Weights of a small image FSQ autoencoder: encoder arch resmlp, 37.8 epochs.
Rows from block 3 of the encoder of a small image FSQ autoencoder, named by matrix and row number. Rows with one number within an expert belong to one neuron, the router's apart. Each number is 128 + 24 x the weight over its row's rms, rounded and kept within 0 to 255. All counts start at 0.
Before each expert's rows are labels from the 100 images, of 14848, where the router gives the expert most weight on average: "peak on" is the class under the peak. Only what is clearly more common there than usual is listed. The data: made-up waving flags.
# router: slot weights (encoder.blocks.3.mlp.router.weight, 32x160, trained with AdamW), inputs 80-159
# up: expert up (encoder.blocks.3.mlp.up, 16x320x160), inputs 80-159
# down: expert down (encoder.blocks.3.mlp.down, 16x160x320, transposed), outputs 80-159

# expert 15
peak on: backdrop
router.30 [114 110 132  83 129 153 155 147 120 151 139 139 110 135 112 122 168 162 106 124 110 135  91  87 132 146 124 112 119 138  98  93 112 107  65 143 108 114 102 149 138 131 149 134 143 160 131 106 132 102 120 129 150 143 156 134 113  83 124 120 146 102 176 138 151 102 130 135 100  96  83  94  95 132 116 112 107 168 119 114]
router.31 [116 123 148 113 104 129 123 135 144 124 143 148  76 125 149 128  90 126 111 125 133 156 112 100  68  99 156 141 203 116 133  96  92 117 103 124 167 140 139 133 104 134 140 126 128 109 154 128 159 130 135 122 121 172 106  66  99  68 130 127 111 138 110 138 134 124 147 151 146  65 135 136 134 135 136 155 104 150 110 133]
up.0 [ 85 117 128 110  96 118 136 131 136 152 157 157 127 130 165 200 162 130 147 103 102  76 166  98 158 150 116 158 125 170 122 136 142  69 155 159 113 136 158 115 124 128 129 168 173 118 127 153 112  71  96 143 134 125 125 122 153 142 121 127 138 106 108 138 109  97 114 138 129 127 168 149 149 147 175 118 140 131 146  92]
down.0 [136 140 125 149 128 122 102 143 103 104 106 133 135 127 158 174  95 128 128 126 121 150 127 115 114 139  83  95 131 108 134 151 109 102  95 136 171 138 133 114 117 110 152 150 156 151 101 110  80 150 114 194 148 170 164 151 160 155 114 137 108 107 183  88  97 184 127 153 104 137 139 112  96 129 139 142  95 120 100 126]
up.1 [123 128 111 101 142 103  79 150 172 136 142 102 144 120 114 112 167 122 127  61 118 179 131  80 149 168 114 142 124 127 123 125 122 129  51 114 148 105 136 133 138 142 111 122 144 103  91 124 131 101 117 164 141 157 134 136 104 104 140 149 122 104 135 120 172 129 137 119 162 122 144 169 117 127 131 178 137 164 135 157]
down.1 [111 114 138 123 119 143 123 116 128 130 151 158  94 150 142 156  91 116 148  99 128 104 134 148 152 128 160  93  84 125 149 126  65 142 136 165 175 112 131 178 149  88  94 135 132 151 139 169  96 109 128 144 116 130 142  80 131 129 113 107 167 116 121  98 124 148 145 149 171 132 142 156 158 154  90 123 127 116 114 120]
up.2 [ 94 168 139 100  88 141 122  59 165 166 134 128 135 129 114 146 130 146 181 146 107 109 144 107 108 110 108 144 115 103 101 134 155  96 128 126 170 112 135 146 127 133 192 151 151  81 148 116 161 128 119 117 154 174 121 140 129 137 159 119  87 149 117 151 138 142  92 102 179 154  85 106 131 117 118 139 108  98 112 151]
down.2 [127 135 123 125 160 109 188 150  82 176 140 134 117  69 111 141  85 124 154 122 152 130 125 120 148 151 114 148 146 144  84 157 108 118  97 112 151 130 136 129 153 118 132 144 123 130  88 110 130 121 157 144 104 160 105 139  83 148 158 146  95 145 149 150 120 135 135 163  99 118 128 115 118 114 145 149  87 125 126 155]
up.3 [142 154 114 115 115 115 136 136 115  91 101 138 107 148 136 157 124 161 177 115 154 135 155 152 144 137 129 156 125 124 109 118 131 115 215 129 122 142 120 146 167 160 188 145 167 119 131 142 106 108 137 143 133 152 126 130 146 161 142 176 130  97 130 100 136 156 159 134 122 106  95 170 136  93 111 116 146 122 132 173]
down.3 [ 82 147 132 139 141 133 166 120 148 175  95 172 144 114 143 119  93 138 149 112 140  96 122 109 123 159 128 140 162  97 120 127 158 123 145 137 122 125 119 119 158 128 103 121 147 141 138 141 155 143 132 172 143 143 122 104  96 110 115 107  99 137 119  78 158 110  94 123 143 132 139  99 127 131 162 127 112 116 112 131]
up.4 [121 135 129 151  96 135 143 133 136 128 134 123 174 119 117 145 137  99 186  98 126 142 162 145 118 150 140 150 134 126 136 117 112 116 141  94 153 127 110 119 137 145 167 138 123 115  92  97 103 140  66 115 107 150 191 117 142 106 134 139  67 108 151 121 126 130 143 154 127 143  90 139 129 127 120 143 121 145  85 157]
down.4 [133 130  95 161 126 124 137 109  90 154 142 106 150 117 133 171 108 161 144  99 160 135 159  92 111 105 103 109 129 120  97 139 134 117 116 139 139 125 119 141 147  97 124 144 165 154 150 116 104 123  93 103 147 153 149 126 159 138 169 152 101 149 110 135 128 130 134  99 122 122  77  81  92 110 142 153 132 126 120 159]
up.5 [159 172 102 101  81 136 143 103 142 149 173 149 145 113 134 168 163 149 159 132 126 100 130 112 162 108 138 185 146 137 140 103 107 137 129 154 137  95 151 126 171 114 169 152 112 138 109 127 131 159 104 106 129 131 168 110 133 157 168 184  93 105 151 148 131 128 159 105 146 123 117 151 131 140 114 123 131 111 113 172]
down.5 [159 156 141 132 126 126 127  95 128 138 136 119 150 125 186 110 135 142 148  85 151  85 108 122 138 117 180 127 133 117 114  95 101 116 103 148 152 139 134 131 138 155 127 159 142 108 121 120 122 122 126 123 147 149 126 158 107 167 168 174 147 131 136 108 115 124 151 154  70  92  87 118  69 114 136 122 132 124 100 175]
up.6 [135 142 102 136 107  88  98 154 137 116 144 114 163 128 105 178 124 114 127 107 131 141 128 102 106 131 156 123 130 142  80  89  79 112  99 120 144 131  95 104 156 139 117 186 129  99 159 131 101 113 125 118 109 105 135 160 144 120 134 145 131 124 134 122 141 138 119 125 114  88  81 130 126 116 110 131 128 158  99 159]
down.6 [118 127 156 148 149 153 105 183 155 138 111 130 102 118 118 132 120 144 132 129 126  98 115 136 115 109 105 153 126 133 161 114 119 130 206 108 106 133 146 142 145 131 116 110  71 138 130 152 129 124 149 149 123 115 136 108 171  67  97 116 135 148 157 175 165 150 140 106 126 111 155 112 139 156  91 136 136 101 114  89]

# expert 10
peak on: backdrop
router.20 [ 98 134 112  58 184 137 139 135 115 130 118 122 125 107 148 168 151 107 130 110 130 141 167 157 150 136 132 167 118 139 113 112 129 133  63 120 130 133 184 131  94 131 125 150 142 156 131 164 144 100 128 164 133  96 151 107 110 107 147 151 123 120 143 100 141 164 150 135 135 108  85 120 113 103 152 140  93 134 162 165]
router.21 [ 96 121 151 132 125  74 164 105 169 119 142 139 156 170 114 131 152 137 140  71 147 127 153 110 154 120 151 141  96 112 112  91  97 124  59 146 133 154 102 117 114  87 141 143 128 157 119  95 117  92  95 143 112 204  97 106 153  84 136 107 134 137 155 149 181  83 135  91 129 136 111 134  83 108 136 115 108 131 124 102]
up.18 [103 151 109 138  75  84 145 146 103  61 142 133 154 124  94 149 160 127 138 119  99 139 116 133 107 120 114 109 110 107 124 135 114 125 105 119 127 144 163 131 111 125 115 131  91 137 154 113 132  98 126 160 121 142  99 179 147 121 131 167 131 135 176 140 135 126 130 158 128 132 111 179 154  82 162 134 110 113 147 121]
down.18 [125 112 101 102 126 119 161 132 141 162 154 100 129 135 123 165 117 137 146 124 169 156 142 109 191  94 128 154 146  94 143  77 149 118 120 138 148 163 136 124 165 159 143 169 144  82 118 121 139 152 105 132 101 162 164 103  99 135 146  95 117 139 128 102 138 153 117 112  94 112  81 121  97 116 120 166  94 151 107 183]
up.19 [122 136 107 116 122 105 139 149 121 130 164 138 132 122  88 182 112 125 126 149 166 121 145 144 157 127 101 146 134 133 124  83 132 136 125 123 187 121 131 133 150 192 138 170 126  92 147  89 132 104 114 147 125 144 104 127 171 137 152 121 144  99 137 137  99 139 132 116 128 127 123 123 165 156  98 110 164 136  98 142]
down.19 [123  96  87 114 149  61 128  99 132 137 103 147 154 153 144 181 159 153 139 119 169 137 139 138 202 122 122 160 143 127 122  80 175 116 141 149 126 110 110 122 146  95 158 150 125 113 147  63 112 149 121 155 112 151 132  72 146 165 180 153 152 123 139 144  94 115 119 135 145 139 128 124 124  82 136 130 100 140 141 149]
up.20 [ 85 155 119 134  86 138 112  90 112 160 146 123 172 149 141 151 132 120 174  98 132 110 137 133 130 143 150 151 125 129 110 105 180 135 107 153 110 109 158 130 103 122 169 109 170 119 125 128 138 105 122 150 149 161 115 119 131 141 106 170 115 117 122 130 120 112 100 135 151  88 113 154  95  97 141 132 196 131 118 154]
down.20 [148  85 116 112 133 155 159 129 122 132 156 116  93 149 161 167 119  96 157  94 162 141 141 107 176  97 157 157 111 170 121 131 154 119 100 142 169 114 109 114 134 149 135 179  96 120 134 123 124 131 113 151 124 159 117 103  95 129 101 109 128 146 121 157 153 138 142 151 151 108 114  94 103 112 134 105 102 183 111 146]
up.21 [147 140 138 108 104 180 108 118 129 120 137 144 143 113 128 189 135  99 204 128 127 116 141  84 131 142 153 155 109 124 105 145 118 101 157 149 161 127 113 142 151 118 106 117 114 107 147 130 134 117 119 150 163 119 126 118  99 126 122  92 107 186 124  87 162 111 151 159 160 137 132 145  75 132 138 122 149 150 144 164]
down.21 [ 63  96 117 106 175  80 142 103 112  95 182 127 132  99 133 138 202 124 102 141 141 172 129 122 137 139  93 144 138 154  99 155 139 143 125 132  93  94 109 146 163 115 140 126 161 128 158 109 128 127 112 124 145 123 153  89  81 108 148 126 112 134 149 156  87 158 144 129 125 129 142 114 141  99 115 158  93 131 111 131]
up.22 [112 108 103 101 114 100 120 123 157 144 102 165 158 126 103 168 164 138 123 115 150 130  99 124 137 152 152 122  98  73 129  81 125 122 124 132 180 137  93 142 147 147 127 112  91 155 106  86 148 108 107 139  86 116 143 139 149 162 164 119 116 121 143  91 131 131 181 131 126  92 139 118 130 140 118 142 134 164 145 130]
down.22 [140 119 171 110 130 119 157 182  87 125 106 135 142 145 114 142  95 161 143 117 142 137 158 107 123 129 141 134  91 149 102 115 117 119 144 157 133  86 159 109  74  83 125 132 168 103 150  99 118 117 155 125 122 144 127 115 121 121 159 121 159 106  57 116 100 115 142 137  72 160 124  88 109 131 155 152 126 117 135 149]
up.23 [128 125 109  95 131 116  92 126 116 103 137 141  99 141 115 143 128 165 112 149 101 158  88 121 114 143 147 136 138 147 135 119 126 147 109 114 134 121 134  98 111 154 136 126 165 110 159 143 112 141 102 143 124 142 138 109  99 104 175 121  89 143 188 152 132 128 155 116 139 146 113 179 109 100  61 120 169 100 131 116]
down.23 [ 73  77 144 142 156 137 127 153 145 123 126 136 149 115 139 148 114 122 143 149 110 132 137  96  97 125  98 145 117 103 160 154  95 167 150 153  87 118  85 151 138 140 142 132 149 151 121  81 111 140 123 172 136 188 144 101 145 134 108 153 157  93 153 155 101 141 101 149 118 106 124 136 126 144 129 119 116 105 132 137]
up.24 [ 99 173 106  82 143 140 123  76 188 136 117 154 116 150 150 181 153 149 121 132 138 137 100 124 107 139 115 129 131 105 103 114  83 118 102 135 178 138 114 143 131 124 125 133 100 114 132 131 158 149 136 124 134 159 180 119 134 130 142 109  86 131 144 129 140 121 106 107 112 110 146 153  96 120 119 121  92 184 145 163]
down.24 [108 150 133 107 153 149 126 129 146 128 113 112 118 130 181 175 108 106 127 109 178 129 148 142 169  94 105 128 148 128 133  86 117 155 147 167 158 129 148 138 186 113 111 130 114 128 129 142  94 116 106 127 123 159 165  88 154 106 141 162 165 135 134 107 138 113 185 143 105 144 143 112 118 140 114 164 106 121  93 150]

# expert 12
peak on: flag
router.24 [103 171 150  68 129 121 141 129 122 113 116 131 149 152 115 153 131 121 128  86  73 127 149 143 132 117  98 179 110 163 105 127 111 155  93 169  98 120  96 103 100 167 154 120  82 137 147 151 138 139 105 120 133 119 124 141 146 139 123 157 159 138 135 124 151 132 165 112 113 120 142 127 125 171 161 126 107 138 133 146]
router.25 [134  78 147  93 163 165 139 136 147 133 128 179 141 137 144 139 153 125 144 161 107  97 142  85 149 138 140  65 127 112 113 140 140 154  95 104 151 139 150 143 150 155 166  92  71 169 157 129 146 104 125 121 104 149  76 110 128 106 108 120 144 158 133 109 122 109 175 160 141 121 145 109 107 113 115 110 145 150  85 130]
up.0 [145 141 124 147 158 108 119 117 159 139  96 110 168 109 125 156 126 119 166 134 106  90 152 119 107 109 124 151 146 133 131  91 118  85 136 146 160  73 119 120 180 109 124 159 102  66 114 108 145 139 113 138 133 116  99 139 113 106 144 150 117 126 119 118 139 124 143 127  96 138  81 126 120  64 141 133 145 158 117 127]
down.0 [ 99 116 103  90  87 121 120 139  94 149 196 108 148 145 163 157  91 123 121 100 166 136 129 122 121 124 167 110 119 111  99 159  71 143 130 131 148 160 102 127 157 139 132 169 118 131 129  82 103 126  97 155 106 120 147  89  90 155 151 158  98 135 142 121 122 153 148 133 101 140 158 107 122 137 112  98 126 149 112 157]
up.1 [136 156  88 149 111  51 128  96  97 124 123 115 160 111 113 130 127 120 112  99 104 133 132 115 125 112 102 164 114  94  91  69 154  91 151 145 127 104 110 119 129 150 129 168 139 126 162  83 143 156  83 136 136 151  94 116 138 126 136 129 108 138 124 127 149 119 131 142 128 134  99 176 154  93  99 109 150 151 152 172]
down.1 [115 182 105 151  79 136 138  92  96 153 144 148 114 155 115 108 137 134 138 136 129 139 119 156 100 133 149 123 125 131 101 149  80 143 110 128 137 132 132 124 119 127 113 188 107 119 117 114 166 110 129 126 147 110 101 167 109 179 178 119 115 126 156 117 104 108 125 140  98 133 111 169 109 134 123 123 124 155 147 119]
up.2 [131 160 106 110 133 124 158 120 144 104 159 114  93 162 162 175 142 135 134 140 170 173 142 159 124 133 110 152 138 105  85 124 158 122 131 110 191 116 123 108 173 117 140 153  87 134 103  92 149 151  96 120 161 128 152 101 130 151 126 121  95 135 137 141 154 162  90 117 132  77  89 130 110 124 107 145 119 154 120 129]
down.2 [136 168 150 117 128 122 144 150 129 103 112 144 144 173 103 174 102 139 168 103 110 163 143 139 157 162 151 149 140 113 132 135 151 116 114 150 130  86 108 150 115  94 143 143 116 141 106 130  81 116 109 159 108 176 144 129 131 144 124 178 121 143 145  95 143 124 130 152 155  93  98 110 119  88 155 130 100  84 111 193]
up.3 [159 154 114 162 154 139 119  90 130 115 116 119 151 114 124 142 153 107 174 132 149 116 155 168 144 108 134 141 108 122 109 125 128 107 135 114 168 105 129  70 151 128 117 180 141 105  99 129 167 144 120 147 105 186 140 166 131  83 147 113 110 149 183 169 153 108 138 103 121 102 118 153 104  91 119  98 131 159 146 145]
down.3 [138 156 120 150  99 149  92 121 130 153 145 144 173 126 150 120 113  95 115 135 142 130 114  73 148 163 132 124  97 134 112 153 145  81 144 141 131 121 128 157 133 143 149 135  99 150  91 145 155 135 106 131 124  76 149 130 170 127 107 108 160 156 165 105 115 100 142 118 121 152 150  84 132  91 100 151 141 189 108 177]
up.4 [144 100  91  98 119 105 139  97 146  99 142 157 136 150 152 148 129 191 195 129 154 118 140  92 144 117 158 155 139 112  98 104  91 109 132 139 154 105 139 143 145 129 114 124 119 131 130 157 101 147 103 151 166 142 146 112 127 132 176 158 102 142 187 166 128 132 170 158 137 114  87 115 114 132 108 167  57 109 116 141]
down.4 [ 99 120 135 141 103 124 128 127 151 150 109 118  93 114 154 133 149 110 142 155 103 126 119 165 126 101 120 103 136 119  73 187 161 153 143 111 158 115 118 169 136 170 123 161 148 130 126 113 144 112 129 101 160 131 122 123 148 113 100 129 140 187 149 163 148 132 129  85 139 120 107 129 151  85 165 105 105 125 136 160]
up.5 [161 164  94 104 114 118 118  92 115 147 162 127 156 122 130 174 146 137 135 151 154 119 127 119 109 108 155 147 110 133  99 160 152 134 124 149 134 127 134 106 126 126 115 169 159 131 132 108  80 131 150 152  94 146 123 120 115 158 118 148 122  91 158 157 103 110 140 130 123 103 105 119 109  95 163 155 138 150  98 128]
down.5 [ 94 112  83 119 156 132 148 152 118 132 122 109 102 147 167  93 171 139 133 161 160 114 138  85  95 120 128 142 145 147 115 144 150 108 153 141 136 139 105 129 154 135  95 130  99 128 104 142  98  92 119  79 131 119 116  77 139 112 139 121 135 160 172 117 118 142 150 107  95 126 147 146 130 143 124 162 119  88 139 133]
up.6 [119 119 102  96 137 105 157  62 119 154 143 122 122 176 156 176 168 158 186 140 152 148 121  97 122 114 160 180 102 132 102 101  75 142  78 173 169 106 119 124 138 128 132 113 112 141 124 106 126 148 137 117 115 150 154 155  91 120 159 114  89 139 172 124  94 143 115  89 129  87 112 161 153  98  85 137 156 117 145 136]
down.6 [114 165 118 165 104 153 144 173 104  94 125 118 115 135 160 131 142 131 123  75  95 126 135 139 131 136 139 123 131 153 149 137 132 147 115 131 159 141 111 141 102 134 144 145 146 144  81  95 119  91 121 165 108  92 108 132 132 165 125 124 128 151 176 126 182 130 102 108  86 149 128  84 133 165  84 127 167 143 137 112]

# expert 1
peak on: backdrop
router.2 [126 122 143 144 182 141  93 147 188  97 145 106  84 132  79 111 114 131 121 168 118 124  90 127 123 135 155 127 128 129 117 172 118 165 115 121 163 112 127 163 115 136 145 137  96 128 123 132 150  77 109 113  97 170 110 104  95 113 161 123 142 133 133 121  87 122 115 124 113 115 148 120 137 112 113 118 126 126 100 111]
router.3 [139 102 126  90 139 125 155 126 176 129  91 184 131 124 106 125 115 106 103  91 145 103  98 130 130 143 162  78 126 151 166 145 151 168 120 123 139 112 117 132 119 175 104 114 127 131  92 133 145  94 173  96 118 144 101 145 140 134 106 105 129 125 150  86 105 108  85 167 130  98 127  76  95 159 105 136 148 124 134  90]
up.18 [127  92 126  64 103  99 157  31 134 163 140 106 141 126 125 192  98 147 130 123 108  98 184 120 120 123 145 118 121 117 121 104 104 107 159 105 113  83 130 133 154 138 131 123 172 108  99 125 126 147 115 112 156 127 138 117  96 126 158 130 128 112 119 137 152 148 168 149  99 115 142 118 162 121  89 143 123 114 134 159]
down.18 [114 144 166 133 137 102 111 109 139  96 140  93 146 158 136 150 144 153 147 146 125 138 138 146 134 115 105 125 125 147 111  88 132 139  76 125 142 146 118 169 147  77 117 138 113  88 148 133 132 138 116 159 122 180 157  59 162 128 139 121  99 150 162 123 133  80 152 121 155 127 103  98 146 142 125 150 143 133 120 111]
up.19 [168 102  95 153 106 128 127  92 129 138 122 106 139 135 124 134 142 156 130 155 135 143 139 106 131 133 146 155 116 108 124 109 108  98  94 146  99 136 124 128 140 150 135 102 171 105 111 155 124 123 109 174 115 130 131 136  72 138 102 137  81 128 123 162 146 142 168 121 167 159  93 114 142  73 135 124 151 172 131 176]
down.19 [112 131 130 101 132 121 114 152 160 136 155 131 111  99 149  96 138 150 136 142 130 132  88 153 150 134 151  77 140 126 156 116 110 144 142 105 165 128 161 118 117 105 130 146 118 101 111  53 116 142 121  97 145 155 130 125 138 159 154 131 108 120 158 145 137  72 149 148 128 112 133 157 135 137 157 126 137 107 113 106]
up.20 [108  56 152 131 166 120 137 124 140 155 148 112 175 108 134 125 139 174 132 102 128 133 141 134 136 120 164 152 133 103  90 136 109 140 115 142 122 156 129 129 178 125 124 148 131 151 132 115 139 126 118 154 131 128 152 128 122  79 121 155  99 137 113 135 149 108 129 156 107 141 159 128 100 142 167 142 116 127 155 133]
down.20 [123 112 138 140 138 179 136 125 120 121 158 141 153 127 137 135  73 138 184 121 141 179  89 112 153 121 146 134 170 103 163 139 134 132 145 188 155 117 112 142 133  62 117 158 134  95 133 119 134  99 153 173  68 200 127  88 137 130 134 132 107 128 127 145 111 136 111  96 133 140 119 122 120 137 131 131 135 150 128 135]
up.21 [150  94 122 104 129 155 134 101 139 127 205 141 127 136 111 164 151 133 164 150 151 113 145 124 159 129 117 165  67 119 103 126  91 111 117 118 136 114 128 128 153 121 114 143 136 128 122 144 117 163 113 132 121 152 135  98 107  74 153  79  77 137 143 132 106 109 111 137 137  94 106 100  80  97 132 159 123  98 109 184]
down.21 [103  88 119 146 127 111 138 112 128 122 160 142 165  96 120 164 134 156 148 117 136 174 121 117 149 129 172 132 158 123 132 116 153 128 112 150 183 123 106 165 123  90 132 114 159 106 124 174 131  99 113 159 108 126 123  95 157 159 155 151 140 154 169 164 118 123 127 106 136 118 142  89 132 157 144 125 102 167 134 146]
up.22 [142 113 146 172  79 109 113 135 181 121 160 141 141 121 129 176 154 122 113 143 109 139 161 186 112 141 141 125 103 149 148 123 124 184 109 141 150 157 109  65 105 115 107 129 140 145 104  90 144 170 174 100 144 169 126 141 150 117 115 144 157 153 155 142 133 145 176 124 133 105 120 159 150 130 139 149 105 134 117 163]
down.22 [118 132 112  96 121 154 143 100 101 105 133 116 166 141 166 132 132 136 130 129 174 109 159 115 128 122 124 142 134 107 120 154 156 138 112 109 146 131 137 140 125 159 139 140 115 126 106 131 125 108 124 105  94 142  94 168  89 148 150 187 144 145 138 132 158 124  95 156 134 148 129  73 166 141 122 119 104 133 120 109]
up.23 [147 117 139 106  86 111 152 125 209 102 113 110 141 158 121 156 122 137 137 111 122 153 123 142 138 119 142 109 144 145 130 135 134 108 139 112 154 101 142 135  62 116 114 152  78  97 127 144  97  90 124 141 113 140 126  92 102 151 160 128 129 125 120 148  95 129 142 112 118 134 109 114  98 106 119 138 109 158 124 125]
down.23 [127 106 111 109 167 129 143 155 126 116 138 138 123 146 123 140 133  84 108 181 128 105 137 130 104 150 150 112  96 134 116 161 111 132  91 120 190 128 105 124 148 119 129 189 137  97 163  92 163 106 166 112 129 182 137 137 140 186 134 120 145 110 120 111  54 116 100 165 125 136  91 127 107 139 126 115  59 151 128 138]
up.24 [148 127  87 127 128 105 120 112 137 147 182 130 174 129 137 162 111 148 171  98 116 151 131 132 121 139 149 136 150 145 123  92 138 128 131 108 157 128  88 135 150  93  82 158 145  84 156 127  99 128 119 142 128 111 129  99 138 130 156 151 105 124 125 131 131 148 135 136 112 146 113 167 113  85 159 177  91 121 164 159]
down.24 [144 148 116 131 145  90 126 139 132 124  67 121 113 118 154 127 142 123 118 119  98 142 123 159 126 158 136  85 210 114 117 143 178 146 107 170 105 132 118 154  79 118 156 182 143 119 140 138 146 112  94  93 184 160 115 101  82 131  95 162 159 135 115 135  87 131 141 123 101  98 100 139 125 121 137  95 138 149 108  76]

# expert 3
peak on: flag
router.6 [134 106  98  91 138  98 184 110 111 125 102 127 141 174 142 146  90 135 129 181 158 117 160 146 147 120 136  97 142 122 147 109 145 118 130 146  99 149  91 142 129 108 106 176 117 148 142 155 106 152 125 162 139 121 103 147 126 129 113 165 116 139 129 141 125 131  95 116 121 115 158 144 139 108 132  89 115 106  98  88]
router.7 [117 142 144 139 118 129 130 100 146 110  95 121 122 189 172 120 121 143 107 139 150  86 147 128 123 124 124 127 157 109 168  95 112 124 152 167 129 146 132 119 145 145 129 119 162 104  62 122 144 103 174 116 138 102 104 140 153 133  84 176 130 106 163 144 114 123 155 143 131 130 168 114  96 160 159  83 141 135 110 141]
up.18 [ 95 137 164 165 153 141 121 185 165 175 172 109 122 140 151 130 125 116 113 138 154 145 152 122 125 133 133 104 119 156  83 110 173 149  99  69 110 122 113 105 121 171 135 103 136 116  76  95 104  70 137 120 107 110 110 120 115 143 120 117  89 110  87  83 115 145 129 100 131 113 130 131 107 125 119 131  88 148 126 148]
down.18 [153 122 122 162  99 128 101 114 162 125 122 122 112 119 120 150 120 177 111 136 174 123  66 167 146 105 115  96 188  63 125 111 152 114 113 111 110 110 137 125 142 123 129 165 105  88 123 152 125 130 112 153 118  78 134 147  98 140 106 169  57 175 143 167 141 145 124 117  79 112 155  82 157 147 163 133 111 154  89 128]
up.19 [115 121 137 124 150 101 145 148 150 102 106 137 150 113 118 154 106 133 172 172 152 146 137 125 149 105 142 209 143 127 140 151 163 137 137  60 122 125 114  93 118 187 129 133 135 125 109 160 120 112  88 171 141 140 110 130 103 116 146 108 131 149 122 142 129 152 120 134  92 113 127 155 130  68 139 145  90 103 162 132]
down.19 [ 99 150 158  96 107 121 181 116 119  96 156 131 148 137 151 136 149  81 162 107 172 130 119 122 119 159 131 123 120 146 113 144 115  87  80 124 138 171  95 157 111  86 117 128  83 136 129  80 135  74 118 146 100 115 119 104 100 105 125 119 132 111 116 144  96 128 113 119 154 159  84  92  97 133 103 119  73 113 157 107]
up.20 [159 169 121 106 100 109 117 120 135 115 124 115 100 120 118 139 141 134 154 114 103  97 125 128  94 144 100 170 153 150  98  89 129 154 135 112 155 107 166 112 112 129 198 167 101 143 133 130 159  86 114  95 102 132  92 135 110 132 110  82 109 157 146 158 141 189 104 120  78 103 117 113 145 131 154  73 126 131 134 134]
down.20 [112 136 108 145 139 138 154 133 105 138 123 139 139 169 168 118 117 105 140 104 134 156 114 164 109 124 142 120 117 150 103 159  92 119 118 156 133 163 110 146 141  79 168 111 132 151 151  92 140 105 117 143 109 160 144 103 125 107 158 121 114  99 125 145  98  85 126 160 117 116  99 119 129 130  99  98  78 137 150 117]
up.21 [130 107 132 147 138 119 167  99 140 121 115 140 119 103 134 123 185 144 127  99 124 162 120 156 129  97 120 132 164 122 114 136 115 148 105 111 141 150 102  94 150 184 169 122 112 134 128 133  84  99 132 138  88 142 158 109 120  97 137 169 127 103 167 133 129 146 112 111 122  91 131 109 131 108 128 151 127 105 108 136]
down.21 [ 91 133 124 136 128 111 126 126 130 141 122 130 142 176 135 145 112 112 148  96 144 162 113 102 129 152 146 113  86 150 113 122 115  83 103 141 141 180  92 144 114  66 142 123  91 145 156 103 152 123 119 135  97 148 146 141 143 142 112 106 130  77 125 122 101  77 116 111 123 126  94 132  74 148 128 145  83 146 120 139]
up.22 [112 117 169 100 145  89 103  94  96 147 117  98 145 222 105 158 122 102 107 133 117 133  99 119 130 111 113  84 112  91 150 106 126  92 132 124 122 129 124 141 135 104 150 120 149 139 131 147 132 135 123 140 127  93 138 128 116 172 134 101 126 133 140 135 130 124 146 102 135 126 104 155 108 141 117 156 142 151  96 142]
down.22 [ 98 119  93 105  99 125 164 123 156 159 160 117 117 148 155 116 123 109 142 141 141 106  93 138 100 148 158 146 130 140  84 127  98 114 117 177 123 176 111 149 134 115 140 123  80 138 154  78 135 101 128 155 127 138  95  98 118  87 122 112 141 131 107 127 123  81 104 125 168 141 103 129  89 150  95 117  88 122 169 122]
up.23 [119 121 127 134 106 167  78  86 132 110 130 139 162 101 143 117 119  99 100 157 102 157 121 127 145 154 108 108 145 114  94 130 114 181 150 142  89 122 125 144  99 139  80 172 110 108 138 155 110  98 112 139 172  95 141  98 139 152 133 111 167 192 143 117 167 131 123 145  85 126  89 115 140 137 104 120 147 171 129 114]
down.23 [101 133 136 141 118 124 112 119 124 111 133 112 144 141 174 141 130 147 115  88 154 132 125 128 131 131 120 124 114 122 146 142  99  95  60 137 159 142 106 173 159  97 145 118  83 160 182  93 130 149 169 121  97 135 135  99 111 113 152 136  97  80 132 141  98  81 144 120 144 125  87 135 122 162  98 142 104 132 136 127]
up.24 [124 158  93 155 102 107 174 146 162  82  96 140 147 112 142  84 149 101 168  92 147  95  66 102  97 158 165 112 163  79 127 136 120 127 134 124 149 128 138 134 118 121  96 142 142 127 117 119 126 142 119 121 167 132 159 104  91 135 132 144 134 166 126 177 120 142  99 147 108 152 125 105 168 138 108  77 129 178 125 148]
down.24 [122 137 134 110 145 150 166 135  97 108  90 125 143 136 142 158 100 119 154  96 144 123 112 149 127 159 152 102  77 154  79 125 116 106 133 112 120 143 177 183 145 110 132 122 141 100 128 146 124 112 154 126  68 123 123 154  87 129 141 159  95  90 133 106  95  84 150 123 171 148  65 104 118 123 119 131 115 166 148 145]